A small image classifier, trained from scratch: adamw at rate 0.0013, 5200 steps.
Rows from block 2 of a small image classifier, named by matrix and row number. Rows with one number belong to one neuron. Each number is 500 + 40 x the weight over its row's rms, rounded and kept within 0 to 999. All counts start at 0. Numbers have three digits each. After the name is the row's rms in percent of the matrix's.
Before each neuron's rows are labels from the 100 images, of 14976, where the neuron reaches its largest size: "place" is the part of the image that holds the peak; "strongest on" is what is common among them. Only what is clearly more common there than usual is listed. The data: small renderings of single solids in any pose.
# gate: MLP gate (model.blocks.2.mlp.gate.weight, 640x160), inputs 0-159
# fc1: MLP up (model.blocks.2.mlp.fc1.weight, 640x160), inputs 0-159
# fc2: MLP down (model.blocks.2.mlp.fc2.weight, 160x640, transposed), outputs 0-159

place: bottom centre
strongest on: red; yellow
gate.425 067:513479508499448415456459556451480534491420513522548503532585452481463503478582503560462398561501476474527523542499505459551474510507519523585518471516451502504531477492588546457450505507537495422577469495507471482558495414487454407484483500480567507510443534471512515427518477562535589538488474461521513507482442475519510493452491518473504446536478506446542493566570567538458515485530462493516485602500488528488453485457526470469468485511441469522436502481488577484493504501472554
fc1.425 065:539528482517499498456592499485439470474464526487471472556494464448559541499533503528500483539535531526430508458543482450468556442496506481581527472461413492498523486521497556447497498514442530465522588498538551552506574448523519485496460485544513453452468418523446519441575482574490472471455472463484511553542555475578525453478516519510466483484483545491602574546485511524490498510596484470490563500509497502529463504472550482515475530460472454489406528550438568446442477474535544
fc2.425 067:577519505536494466507500493415540530434443517529528537533486508565492555411475501461498459498499494500527471548526496552546574556486463493559556497449457477556558432475534510548455494364512520505521481575499534524503517514559522517516454530534485541440535490509548530489478487571501512465454469501533458434498510494491513457473482429473544471515514496497444411469546523481421520481488492551516435514513462552512522504549582425459570532522494510555524498482520427486505490481507616

place: bottom right; middle right
strongest on: grey
gate.444 056:486514490523482519520499539478456514440473531439464540514488445550453452456542526472571466507535504465515461460514473563461498502479481492517490388558455428496482473564518611527492464503538510437520447570462496423429510458514538393542462491509467493397456517560506467435515532502506481485532512454487505568488468453491553542469570479518508481515547504557522515516508543501501505537545533552485450433486541541580561538525529541522526481519485566518466438430491437504475514517536449
fc1.444 068:435463480535495569409459517521489553538414445476517491515486497522466531508469526451525566510534479484530492526465465519493498461493531503468557409506506518524438517569489501462514502415463581501482471408557498528516476516505480479521523495548463528514538477538533483461544545507462505452452544527523533474549430483454555522561539481598546578508544498428529516471483446473558521514519472467506483562531515401470472506506455474481533500533418479616507448472459572455490530539506529
fc2.444 066:506429503499489479535479561449403455528472461424446428487554468506552473455571470517486503490472564529476550530514520485463504550606490521498557552513497509482503441459498506549508525521462514481551481469553583541501480515474461509452529458472532501487513568476510549521523531498547527479545486537535542426456510516447446504445537476469452481544457479534506457522456553473567470530433490524468569505518490520509515403560590548434509567464494487399505577503551499536510472501513490

place: middle left
strongest on: red
gate.66 040:433442481478557566480456482484522467554517479524485521446435469537542453492512491485503428459507501444584400567463524614501515473534450516547505477548425496450566430520497488573453502519534487474485424483520497507525545527509578501509519573478484513469549504451552481497463538507508431520436527468480458481565601493483525500494490468499492581491501500456522489540487496440470498517528505481556402485539504485521507527490524452489511470603521510531501446454505472466504573565525477
fc1.66 038:513458498426531549543516514517552520467466496487480443505488510545522527471515475544485535452531555533565490563515502480529488538456497562466490522479460514503497522456510529577505526517494590521594467521611600501552539466484562489598416426532493517521438538450533521459490534495533448463469449500482494544489475478430509545468538487525506532552521554530412461455461499480487524518495472498516501486486510509394512476459468461526384489454388531537512494511446489508498479501475478
fc2.66 040:538507512487468528473476527514435470472520569578492471468456519497507493480485509475509585500558487510472456499474523565446486501476485507456474495529520487611513384505452487489559454521512575497554424521540481470451497494504512446447531408450492508590487479535472485489534544486457459481474571546495540437468434543518546514500541477542501519545509600518580477560450585494486472552539522507509492519446434501483481451530502526503500521507519493531471417525516512387495518515557561

place: top right; top left
strongest on: white
gate.325 120:534529498513480563478570423484492486535491533501553484511438570515458488530461546503534588595492461462475525492425454441426470517517513471522474468513573550447516543518455522488498457487563493542530490476477506446501516481483554479478472516560462526517434531460453465496558474502470472507430584498511459537488520546497530556438535543517505509480473457504529492491521486557421601537579453452514453489468428487478520534549493555564560497548463463471472457512436466447412466524514487
fc1.325 114:483491524524563544462559482484486468510511418476496534514503416517495493549455395532394510502566465500487523458501553474474521515556526541493566471496547497515498405537489503458514506544528527491545556551515539481453510534415512514545551467436445505514482472519533503507550513453461460510510498528530497525540530488550480593525533436520506491488511471401552550515550503560535501506554522551487492540526501530465574525504457359547495523466577521490487460539467514473431479545545475
fc2.325 120:443541489461499451545485563460548484533466584465535511459515548487469527440457547524597452483399536506496501482490494482471514521453510462472418492520444449534487520538467571569511497514454461501458414452489461484472580520557482500440535497485546495480475537530532545481532550525517543512524461469504492474471478494432525471474465546527525489488512428581544575464472456517518481529513522470490589503529530512515448506484579588435448465493437483490504527518580455421543507506452468

place: middle left
strongest on: orange; red
gate.221 098:474500500486554506541448507509439503488580543497469552474445490438477591429512439457452496456438478480498557390542425447425427437487511482497471566571483492542465516560569451489536540528471471484539474519526458555484508519460536514497491484439469454474518468504435491540465560508500429540493492486501551490555452465485547542486497551526591429546497503433455502547517511478574521497496563494452481480556451527486487528486545529576469461527506538548518475486484498501501539539533457
fc1.221 098:439458495554508492547567477534423504544550481488456529520533465532424515501533478475545534490519425492472508484495522488448482447516530517465505507565488486480431501565525487520457425528577513481562500538456514502509537530455565466487531442471443457432525445505448488560525542454532471530514539436480503489436411552475540550496507442512538524472584535473420509502511518531490583512549556549488468486544514448505544509533521468569427409523482510537536469508579487511535545556543468
fc2.221 098:521407527474460492459486513449553443498465498467525522498533501461490444494495492482474504597493538562459539517561447516467494536501523564444486578460495563424605520444503491434493551469548518515449477549549545481535512473551493470513472601578550435503502474539524494536471433532540555533507541540531514479469501482485505486469510544439500495433470456569513493476452409500513531480501416539559553495528485504490454501558485492411530541525489424491485533497506507513526428440498486

place: top right
strongest on: blue
gate.616 064:533547524545506520516523504529450500488571486442495501530525467484456517441504473507535482466467505460437459506510490461507515531511489531484471406517511486482457484547573488528530464536505485508487469577481465473501571568503542533475458571491524405480484418479487530582458503523467540521449430532492448488483485393494552564478534555532608385504566546463460464507487536508481542550423509517442406508508520541493463512509560500514447455482492559421483486486491441475533477525471493
fc1.616 074:543437532507517534487509513494547479532392507531478494540528567484542380481547541491484537511505518477584503599519482544494479464502466515493482501474500525485512478434441485535497483462540572500505491437460550503539450356544516548540500455543543501419484545500532506436496539536492486512541521441473538536526539575460510450480500483531468567534511469479513508488541500491577507495540506430469586454495517453538486450539493487446503483474444419554458527449530574499475527504526527
fc2.616 067:419526492560508489506487522494490495496472465465422488499469518524534474503600544467509530502514523463533511485561521557560559473499503498542454466432455542548485479508502451559486484524467434529507474427452479460438503461443501492518497478499470524481471504550448459435481553518475553479426544481514482461551507446460483469519543571535549504620493542466582564535505615468499570562434487521497463548472502587485548519453543529463530513489480510486563413548487507477507532464501533

place: bottom right
strongest on: black
gate.630 063:435499465504468528506555410450458550493499521439494489497524480578443508466524523501548564573494459482511462515539521546536480488502471484561496448497527458494454564514493581435468500401523540578548457544508532480522495480495526482449533477501504516430507494508459443460602494437488477510499569483514448543544464552541480548553550544542531434509532470460552496538517536511459465582509547534493465531471521473500575482469492540442464463486441549563523415555513456447538460504479493
fc1.630 074:421511531465553541500506527526513514548421499510457540520509522504425478493510476485485550522537477516556526491466483530476458533451509463475563481558455493522559448482470563553570509451547509524494455420495515467550531505478536459547490504579478534533459483620510472506520516507416524529432489500468484506458479506487564578515515511512517543497610536516504540494474471572432530508483524430490468547529527526550444514518495400526507437533494505612524494427471504444437501538504457
fc2.630 064:528471508482475466526420502473464540562507448495442515473564525467553527477498536497447467495484481448489493489487526514511493516522452523516504464448570494399504607489513488469497525469510456480530443508510524531511469488582459544466531519521513508426534578424548541489498505506540518545565471493470478499516585502470456478470512522485520426593452484438546421547488493432575440506538544549488545447525463557506518527539478583535453511380494541474550514470552467547519489495465458

place: top right
strongest on: blue; teal
gate.232 088:501535533462497492532484508489464537518566513459561533504508457436451583443535510488485503526535526519530559487454464496498413518518497495517480519526485494496475510586538485477493534472516437501561516540456499497546517512468576465550498496537461516465459449551555491518488463559535553556396479568522505481529443436468514571572486544508607439449513512406441488491432555524434527528505475480444457478508513531516477554487511537476440475552511572540509465497416500508555517524509413
fc1.232 074:493498481528500446519552512565506475520557509553572478533502554475461542436461512438576524480508540473512490502528509451419523576454524490528499519524437532505470444534545506554492460471492453572524536528476472465528531578557565518511475466541523528481462472547511500500463507533466603489427446514470467511521522442442514510472490526438588456409488470489383529522488500442508494532555464514559450453493458498538470520473540509512471509531469460561505490580433491569502496554473442
fc2.232 082:480458519478484468528530458558547473438446477495492460527556477468469416556514443512427547484552507483531457499514513520476452550498493495438557511532509512600506531406480530494499484490502529458433453549501544525575510444498472552511452442445544501637498453483564503466468588535504532518506550507442467518464476518520477492469543517465449470502523531494514563426495446521497554502550505449467489474490480442479525435553438514496564555499523464467438589468511490498482434533501519

place: middle left
strongest on: black
gate.483 109:477573489531449505510464476483398498507565503464447465495483494445550543471551463548502545493527509449443540448508476465500500525530527470473525468455516489459510508600522499529461520516506507499556459554482526560468552480442581462500540508539475465501494496420471501571590514526489489532420425499448473496494484500606557576447549528515509512592500476476552487465566507476534558550458516484395446523561487495509552535456482493455507483481474542475434520487463515494473513517489417
fc1.483 084:484491551474581549541517471461522515516458536530517524557500519567468451560460510477464547515461474487543539474504452486429500431428532516537565463514387495532495531434493516520572489437475509512457495417485539481582500472494475499560519487505509446447449572559509529489515509523471423515558550486564528505560523541500541420500456477491482586409476505491457548545509517531487500428516498494528542486491496507505453475493569460553464507505525467535551411454505490485449488462529580
fc2.483 082:506504487441438392489413506471542546469570480512514567451516493433491571477512509542515445582464534473533511569533486448481489565531469474503530508496480476501610558536510516460535512477536500514530463490522407514458514421515507467495455536500507523570525472472499482477492465516472441535505481571512473443477511510464453499494541523523587439510528529512508380453461513488524480567446470493460484465535507552506502555549429492425520544509534492510427532501571440473517505475487453

place: top centre
strongest on: white
gate.618 072:425501482470447518491403511466568514578512548531537523498601488519402516456495498489533431494458454506579561483479422538508473521441526537569456533474510503471514555477487497553508484463524476465428515506510516519529504479474522506489525448478494508447511508547436481481482512500551556528500522500584495480484492450417422486477472489512527534453460493496488512476489543493579492472425478460478484461549469576441579494476487568523466516494438544533599473476479480427528461551499430
fc1.618 066:509473529506541516501528496528459517465472507454468496518399475503527509476558482483442546519467536520494469434447509531518534438549491494472500439549513477453420513549537545499551545562430527437546483512527524504436485476419546437535573515417451502451539469520498466506522461474469441527550573464473492493557442556559506474554509501597543457527532545456525562489472531502458535509502514423459475473477564463516511442440523410470504479532546492503562492499497457528545508445454566
fc2.618 072:436545525500503509509460521510516500499501472491557479476504536483545454511520550578509467525469465560512495520476562517556483457587459548451472462546587465444410520554485459545445457516497526463545539569506505538467548498502491531462558543506541516456496569418481523615562502518522402520546529498495484505496415533489399390487452514562526519510532500517459438495481483535448497491470493542500521479534435448478468550543514536546508494534457492561494453494496546504504542458469480

place: bottom right
strongest on: black
gate.333 123:487520481506524547469512530461456582481448490503462459468535440506471535488542449473535526500508427481468517499505484468482553441512531480491468458557431431468485526496480532458541550480439523463532479446485539467489478458496503445530514517492443464384485514567541525489544468556488461559498484402515594511458435481545623501531587547535499559509515522466566534454447498577560537500555556488504511518488533517460497480480563531539482512512433531563441445463509543475486487494468488
fc1.333 145:537491510448535439549473454481539432518452514520597513492486511519569403578509583525474446472517527504507491510537510502515461512548518543506498589495516525498532487430461439506464496531522476513491521524536509552530480524503467532459457488484573502554511503449472473492409518459580501476491508563498425515525567567442430461399413505417501519493485520549450463531562498471443501481487461496547518528431484524464486521479519503495552495518565443446530512481451501544495497444503584
fc2.333 149:493554503494509583535521475509534482467531554528569523473452548514503508513419486463467550549535496451554508495475525527484483413421480480563473446524511530542499584560526516472486517495529497506436488530463460427479540508454516504496428523523485468497506460512435448463489407475457493525475581511484459525542534489512525527555472497560467442394531511483444502511555495481381448471514495498503443507531507518544484575483422494527515516512560533585540390500519491473535476551499488

place: middle left
strongest on: red
gate.356 055:523519569483469587500502458488565593525484447527506508483435489468461540483489533473457514587515468543543561554499471486512454477421523477498471537506464521496474528541533491433534572456496596575470491501493571470475447488462470462538497520512517487567502520501538492511458456525477453561557526503451602546487509548480522503483477505540408500453492477540457478484520510522492503513545511477484557418518458471457512476476441535560455529548483503585412529425556493505451474495563554
fc1.356 071:529551550485489545510537463596520479408364491538479512516435496504455510443474528459477501543484504481480473551532466489460484507488476472554487492512517490540497495495477486482512487500489552549484433501443477523505498499555430514512442517505478591545498489490430468494430556491437496508456466450560539524481570542486456506527472492440363494583508465502487502559536545529540483502552537555500545459414530456550514487551510477482512546479515488446454530520581498472464488463559576
fc2.356 061:480546577509475578489494529507534486497546534534528520568501502437493496571446484521518544412525516444529477530450453459563486542456536483426505505484464421428509518469444513529575511459457511428529541551530519570543519537462567525563581481579496523450466487473506516537498515495490513499479448519442537523502512444512529535518495503505452575500562458485534545452509429492509463500619555471444548485507448477487529535510462519538513485465445517477475546471420521508446487557492559

place: top centre
strongest on: white
gate.472 054:506596475503438533474566488490475536425536491462584470525494498544598499530389489493531474541467495488512568488474578509531513494504502503476535496541537563504548475565562536471502538459495493550489517526456480495538518611558535487513496493489491506544544488510478481487515446446430552504492533484468543495488601446577482535464509477511451424495449432441486415542474539527538540438482515538534476504520441507461513498473591516469499530578528558503561458474542485491505476490506530
fc1.472 055:497453492448522523516557484520543530553528449520511497465549508528440461533511501491394474480526505503505449533553540506482515470516501489485385567481529572467454551470446409525487432551454487482517515380445503489487493436534531547480496456488487548553523549535523468505547509510552484553474478543491494549501468587438506499447459459454508524527521528499511517512516513501607494530491470494501534530513547453498456499444436505471463453463485475575473564585551593542466543473480498
fc2.472 058:442436560470475501547425479535420503519489493516483536473507569528547468530565486545448618494453445483530430471524542485444554471521536440484502480465544574508442507495503565492451494438471522490546518480498585564462457445444471526473448488517557537495522524483485477423538541542468477544520501526516551492460508537519458481437525490526494553602487496493589525509471482481561542498413499492534517554526425546489480484471486508511531515471509525490455404497517470439495518498488563

place: centre
strongest on: teal
gate.69 064:461431455562468556399483464447407496421465475513536484443510471516563474501544528587477534517438487485501524487516445496499509537531504550530435531510508456464462518522560595451507519441435501500517515531534548490450496543456464519471473423440501463468527465553519539520564508515499530491498495457497519568547481495450479577517473566530514421465430491430500501504519517528553492458495499601462441460483509525477459428518557528532484507522455459503489487561513454503508411478498471
fc1.69 063:549474477522482553435532475408459467486423510496518460474552500490546554538456574540507475525437519485463558528450492473454539574497474490534498496555511430484485466556517543444522561516472478518510475465496499432427539569440525479475500538441494425477467533543519528551505492481437523533513461510539584513494561499514517589491468466576529467469400443505528507496557537533523477522540404550536478443481566533461471446537539485469481459490488485491506498545485497522430468451440478
fc2.69 065:544486546481470529508549528550549541470517495544523413471504542528491443527523526475442561506494464519539487555493509456440523524446460454473472460586524543572454484509512496593475530493491463520543484467506503486542563515449500545486480483434477496527520504494506508496513517518339515539504503489488515492430437512496506461450522535575520523544494530536550566414442440524504524505463538474477530493506501573599545470531490494536522511548515518468430506510522463382471574514489568

place: top centre
strongest on: purple
gate.213 084:515522505456473468504499438525480444540490481461480535512525450437378495555433539490516451475485511555484505469521519521457461441534515532433466446437589470462587533526508464497522480563539453475495506551506436516426482521486572513483507487528469509524536480479456453524619554494557467522583550531496472485502471490501431505513520524546521451493477470562523469515539583490573518490512481423481499478521525522513539569509450574585501450462500547442558476530507484556493470535486476
fc1.213 086:529382488496518516397575545547472491496500511524502478525520559485623461406551515485548533538473453454483460526487464528516462497463434416545456546518545572491490515515525541511524516460492502527516563502512487508488454494478469510521499500504487537508507490544437506512482468510484496498503530501466574467522522516493547528538457590539460512448478476481481500561507463463516501528464489518554488404418471499604519417467452551535459534547438533520500539527478483486397460534524445
fc2.213 083:537520511479498456478492523511548485504484439490555513438555503466435421606540540536442483526612455597541484528429547511583476502505505532439538474439596553425526482445416478522448493439467495512517552508450532504535441495572575488464490485503485548524498559454497456513477504527520515490495557557475470506524479477500463471529507508457429495560541508497483438512455537496490538478478481542477436508457524505416499524509516513511491492467530510492479488497443554530466525451418545

place: middle left; bottom left
strongest on: black
gate.330 136:522511496556479496434558510451426523508504491411442485578555478509488521478561443556531492479573442436422492507482519496563501563516442483482493464478501473456442503538533497476518497516559504473505509564449520550456517481405555469467567457523536499415489484459519484546576489518513518557502515531416469492482498449566546565516547510543549474532526529444518522571498511496489491562458572482428491467542505510534533534435507508443464484453482581466512528528475490450446503546520445
fc1.330 158:520505432489516529425543505440545462535520551451487466542539495461436489574513556537576490509494517513455447554460507469499510536520494477505469418453566517419573539434520482543458469535504498460526500512492494502507433411560551489474435482532497483497482567408493508517550470503487495444521532520492415519504519547570495548463502514464462549507501469577522510456543520476466517464544490444482506483537548516483523537515480568501576513467397448495435505556448495472447486505406510
fc2.330 153:540592451546567528500582478525466542447443497529536492539446472561516484470559467507470523466512521506525503546474556542562562528531523462528562482506474515536425408427510528506575463455439522451502500484488561533534480581491468559526522438477463478518522509518464495510512488423489466472524499473443508573485471483503524478557554405486481461499548494470464476501501498511481535473534508538539461514429483436518469448487613447550500526590515456462550471506450509526522509530497567

place: bottom centre
strongest on: black
gate.188 150:472547561475405479492445503492503507541440461440443514500557487544532516555527444571474471506566425528500521517531458505533521499530480547446512436481522431503490514506455531490496472475543524471472489555533517423486533425491506419474496541519560551404486518491460387492562563487425486555526562466527476536492459446526489479507548498513468553566544550438577489458496491524446523574476486505429482549503498569463539517525453481511497512455535550543473497454505529440484494492525480
fc1.188 118:476539494507493460505541491499454544468447521511474469506517479537587498552489570575572455475487467476465455571483514485547567469499473463502497463498538442497451543442526501445492474499540536470485494436486575465490449501563395440432569480494536517478519589462497506505490482481472435454543522533507462514459515523527378463484508535464447510567506507563517457502551538503446495526497531593516507505453524472542530463570505577529510589485455451471436436527526454494488494475490524
fc2.188 118:551476509489533501541488417525474449436506490495535552506508496468493470488481446431427551537586495553548530427486463462465490513507553537554535554471511582517513541513455439509460498537498487492466616509489498534488518482448542516563533421473453480598454421484438492471435520455539544487439510541454550560554534543510526523446541425486500505455492483499464527519493460518489503436497477495480511493474476424480578467464455479567507438541587478472452516509487548505506539516529498

place: top right
strongest on: purple
gate.266 080:506484479455498450462533531523510539512554561519510500526558574443470539466470561487496494531453540476547515475518434466501476572462474509511482524517466499484462493532528483508485542503517406524542517518467488418530541514464533497488524519514492517432448468587581476509472500562463512514453531504500478480493452515430514535445463532495567553497489532465437539526469482489422488493439464529488483494509524548521477555538489541455435365526532536558518418552427427389514536526498426
fc1.266 073:544447506495487459457491512502415478489422461512527564515498431478524483469582494560435459562572453515450503503485502457532470511530469507517512511464517504476531482488576487492548494513473527502541561522551467587511539516396494465513513453498518530547491549444412510515580539494499488506577503522459522501526493545486464567457552463498498410544467543424596495552559525492441462528518541510459444532496429475472530479531479434553534523485530479499449531539510486458463450573477549
fc2.266 078:410528521486421502485493557542465579537479525475551495437492499451466454507480548501543523469444527485505459497433502496572491520431503447542436525458481495457499507533470541589472557477422432515475528485437474529494537590518564471481529493506465498464468527494497489533565532504458546523468500522524441442453431479532533541581537569436513531506491450554510544500461546523429512565485583487486456466526467436565492491527589537449514495573434503515514501492470484485479530486473487

place: bottom right
strongest on: grey; white
gate.381 160:454511559537526510497480479504497487527513486455471500495515458508416517506500471482546484486510495560465517449514525516545473425485544490471480470482516440492506564518467510444407494546480484512474547519536433449543522529519475504522535445471431459453443486526441485509563471577523466528467472427579522489566431492567533481607488455499474520482575551507515523535522579608515500451518552498508495542432540474418446482455492584486455480547471563493511523473524597480519465456511471
fc1.381 167:473493543545492504481500481492461540512488469496478500521546397487416557480537523516530445536495489533483513496487522487523490466483551447534558468465504471489502581509497546436390456521497506499465538439498425468618531508515513518485525492491483479472433520545469494559546534571513451519410482472544547513514454486578535516594486451439503491502529578501508514566535567575489529485571529523469457524427499466432444420477507554511481495494451531498479554497487578496489499483521436
fc2.381 156:445520485527579451579560462497497488516484484500439495584476541565496534519512379521533541473477461478403491532525502487466485540520517508509525520489499546582496470452515451488499462581588517488508458480454489512400431457443453512517522500473524561529538441512488539408536553462512480466512490477430496462454546547517447462441493473498526523466480488539538586483481454504516527541510547498525525504551444456557550493510439466474537519519466463442487562477544461493546472490568500

place: bottom centre
strongest on: red; orange
gate.202 060:485605459508504507491495552506463537429461475501410506520542487502564496471491501507491559513509454487530464571542516463522511494469412482524482552477524508523472531473470475510490478484503539484523501505525565517507477465418436478518537462440470510537541519476497488545472495480478490511505452538444387491512520505476478535540593473504444525589528504440564456529611519440516499540392515534474456460473503520551529466564463537448517478500490488498522457534621428457552436477488530
fc1.202 062:483512488545464496481490408543581535566470515457502477478495393590463501648545487581533465509528513491505474529512480520560529500462569526450488476471497451504525515478510512483461470469525568479454496472471509564476465479527493450458468523431428513440478533507463517480540520484513507505498480518574452563439476456474480480503505501417498516544541508512517501508474509470568501530530524539487510548432503541436535445537548576553501583462485507522519416492500527476526577445464546
fc2.202 060:552516490500546511494430489501436488437426536532503536466477507508573502493513583447407429476595519545565486478471529532498527535519540574530537474473503511568471471501542542464468439535438528521438504543582479498500482439473494448488468498522517490547469517494507515476462461482517535457485523470482535501467558607539453487495521437486556475537489537525480446555507510565453490462471495480551526522500562425498486509426503502477527412575535502454524433448473500575492567524449518

place: bottom right; bottom centre
strongest on: black
gate.81 117:436507516551431510479509518471458523500454469426475546498484458504481528530499414524476542502574423504551480516511466493530491448524492526471473449543533460513522521541465571431496541493463524477505506556536510446499444419461511455510501523487477548415492514569462449451528492493437488572497587420553483487531471484542509524568523471549450533505496569423544519525522551522467525560549502459454477514486574569448516472495395516482504546466525579548471473469484515436484446526521491
fc1.81 118:487504489536499567470480507521558528490510505526545473513499500511562567495517569521539528512496449468514475598468487456527511455417527443557563465503481432501468565493456596481500507413482554490444442444534499488532497490594359507460477533508523487515502523514510529489451491532424395506522515487502527480548467557538447458551469499485481520508538513565554512454542478503432440521572471488522465503499488509477475436526478559510548510487411463571446490490469499449498497465499513
fc2.81 120:514467530460531434527496463500445498480475430456468504548533468513474502487550415479460467463536512570459506461504507451523482572576512539465510523486546537437542496496557422469455485523514518475569555516512461561476497475422528467539483430454476521503450474499492492485549605487555515526492454508450537514495542494536447537427604488458508436506496517441494473567487532545559577489443504532488519511449458524461591506526504493456451441433553525413470552490513528522489521498531519

place: middle right
strongest on: orange; red
gate.570 104:541619520514523486523546472543490619407551489492439531532466487492568474533447489511457510445517516446460475510508467498515485517488503514513489504478444459512481552491512514476569561495428488519467432508475529520496469524450482496428610505472508503559498447452562535564457517484520521501507400513390421471510523533526506486501485517518500471528565515484500544498471503449463526499449591507468466464496525499563536506445576512437481528511535553454505549461486430479570533498492510
fc1.570 121:499510524482522472544473506516459471465515572507460511517516501519554565444567469500466474463495476498477505435533452471549456528433547536487542479570440438531483503528520530488505510456470569436463487506583528566563543553461420535482466458392611450542515513523461511557487531496473447507496405528499501505532466483503536514441513487408528456548539498469486511510525468553523456473445560564507477528476443492466546459503552530476446471470540537475469576484560512438523472506555494
fc2.570 110:489475549491474517485458558541504528546556482546523504528503500434519496571464559531493471454508550522521479536484432512515536461508461473386517544499572463443587499478516470475493535468560555475521525588504443519489541473550491519525503560527523502510510504427553521593522456519510440487540474467526507498486479445484394470435429499463522506528528465502473410426532442476518496451507440484483534457535548573564495523546399502584538507472499490505497506509475513534410505501488500

place: centre
strongest on: metallic
gate.6 094:544515495470601514508580578480506513465482511573546468555513542540512393527431540468521532505472429484530486553493480519513503433439517488561491516531483485490484577449476508476514574484475454500497555429458482472591502537470418523478571451450473441475463537552574539506485459554483485519494465476474524497522532508448469419501491554550467515443516507478469477541447515501426500460490509493580512495479496502542455473442516542551459437519466464521557464511489484436459507502465574
fc1.6 099:480591515516441486543437439550483567524450434517520545550485457504494517518553490480469473519528530465509550547491552540511566499545541484495609452490521478485531462479490502493491449442547553520525491488495572537502504489515513497497515565549526488498537506476452417520579513526478469521526484480545465493443425497544498504542506448469493476558481576512479444401511482487462566555451501539423462576491510481528517476651492415479519576535495484524524473482475508489508462449514497
fc2.6 123:496446551552488510492569506561431525482471474419533496491467490519426487439520493493539554503424500499488495484439508491514495520517497485465459540585469498537462481536533468508517485469530502498624490593479456527513570495471539441550453503488493497423420444534475466496583553484484480529546508491469503511423418499551619507520543501561559459496530543468450503464503465494455587497506483441486482500495510517560452519470502496476507498506482472591496552519468560508483505563508427

place: top right
strongest on: white; teal
gate.110 061:535480493480469501539454474498508474544560499465576541473440554473505445552542512542460524515553546527523499484509485507522506442515532555543483466516598536525485550423432514425511426501562451503534516453548560473533514454502492494483465561549500522444463552464486469515472502481569520492576524537549435531529422473462470430474489499485474543487412490508505510544512446490461489452471395456485471558528495449470448533522494494513499505475490488580523423510423565547477480460442567
fc1.110 065:546528564473537522450420486544513486427513486457418532580533493500577484460548491476516470484517472532431484456552502512526490498468498533473475489429442478471432585485530510495540467458377512526416495478562483548532512499456524489524475422475583509507510457473443527520461538501487527526473450462487470515581501474529566501492513509406527443517528505511537553521495461458460439477442567484505505515464453449559482448485570585472488507552551497510469515466508537487444486505528541
fc2.110 060:546507503522487511506538465516484474563443505439581462520508542493476453520568504522477419539519516518555554429524556579540457523526580453474485449492574556489481511517501524513518477477454464452476549483470490500488495537502528543474520479492445541466478538512432407488612480467518491532519589487494500475501462510466559517518446513520472514427440470479439572570460519483482594450515499489501550502479470536511474566534586508461486561501492513471564474535455537449530466429445462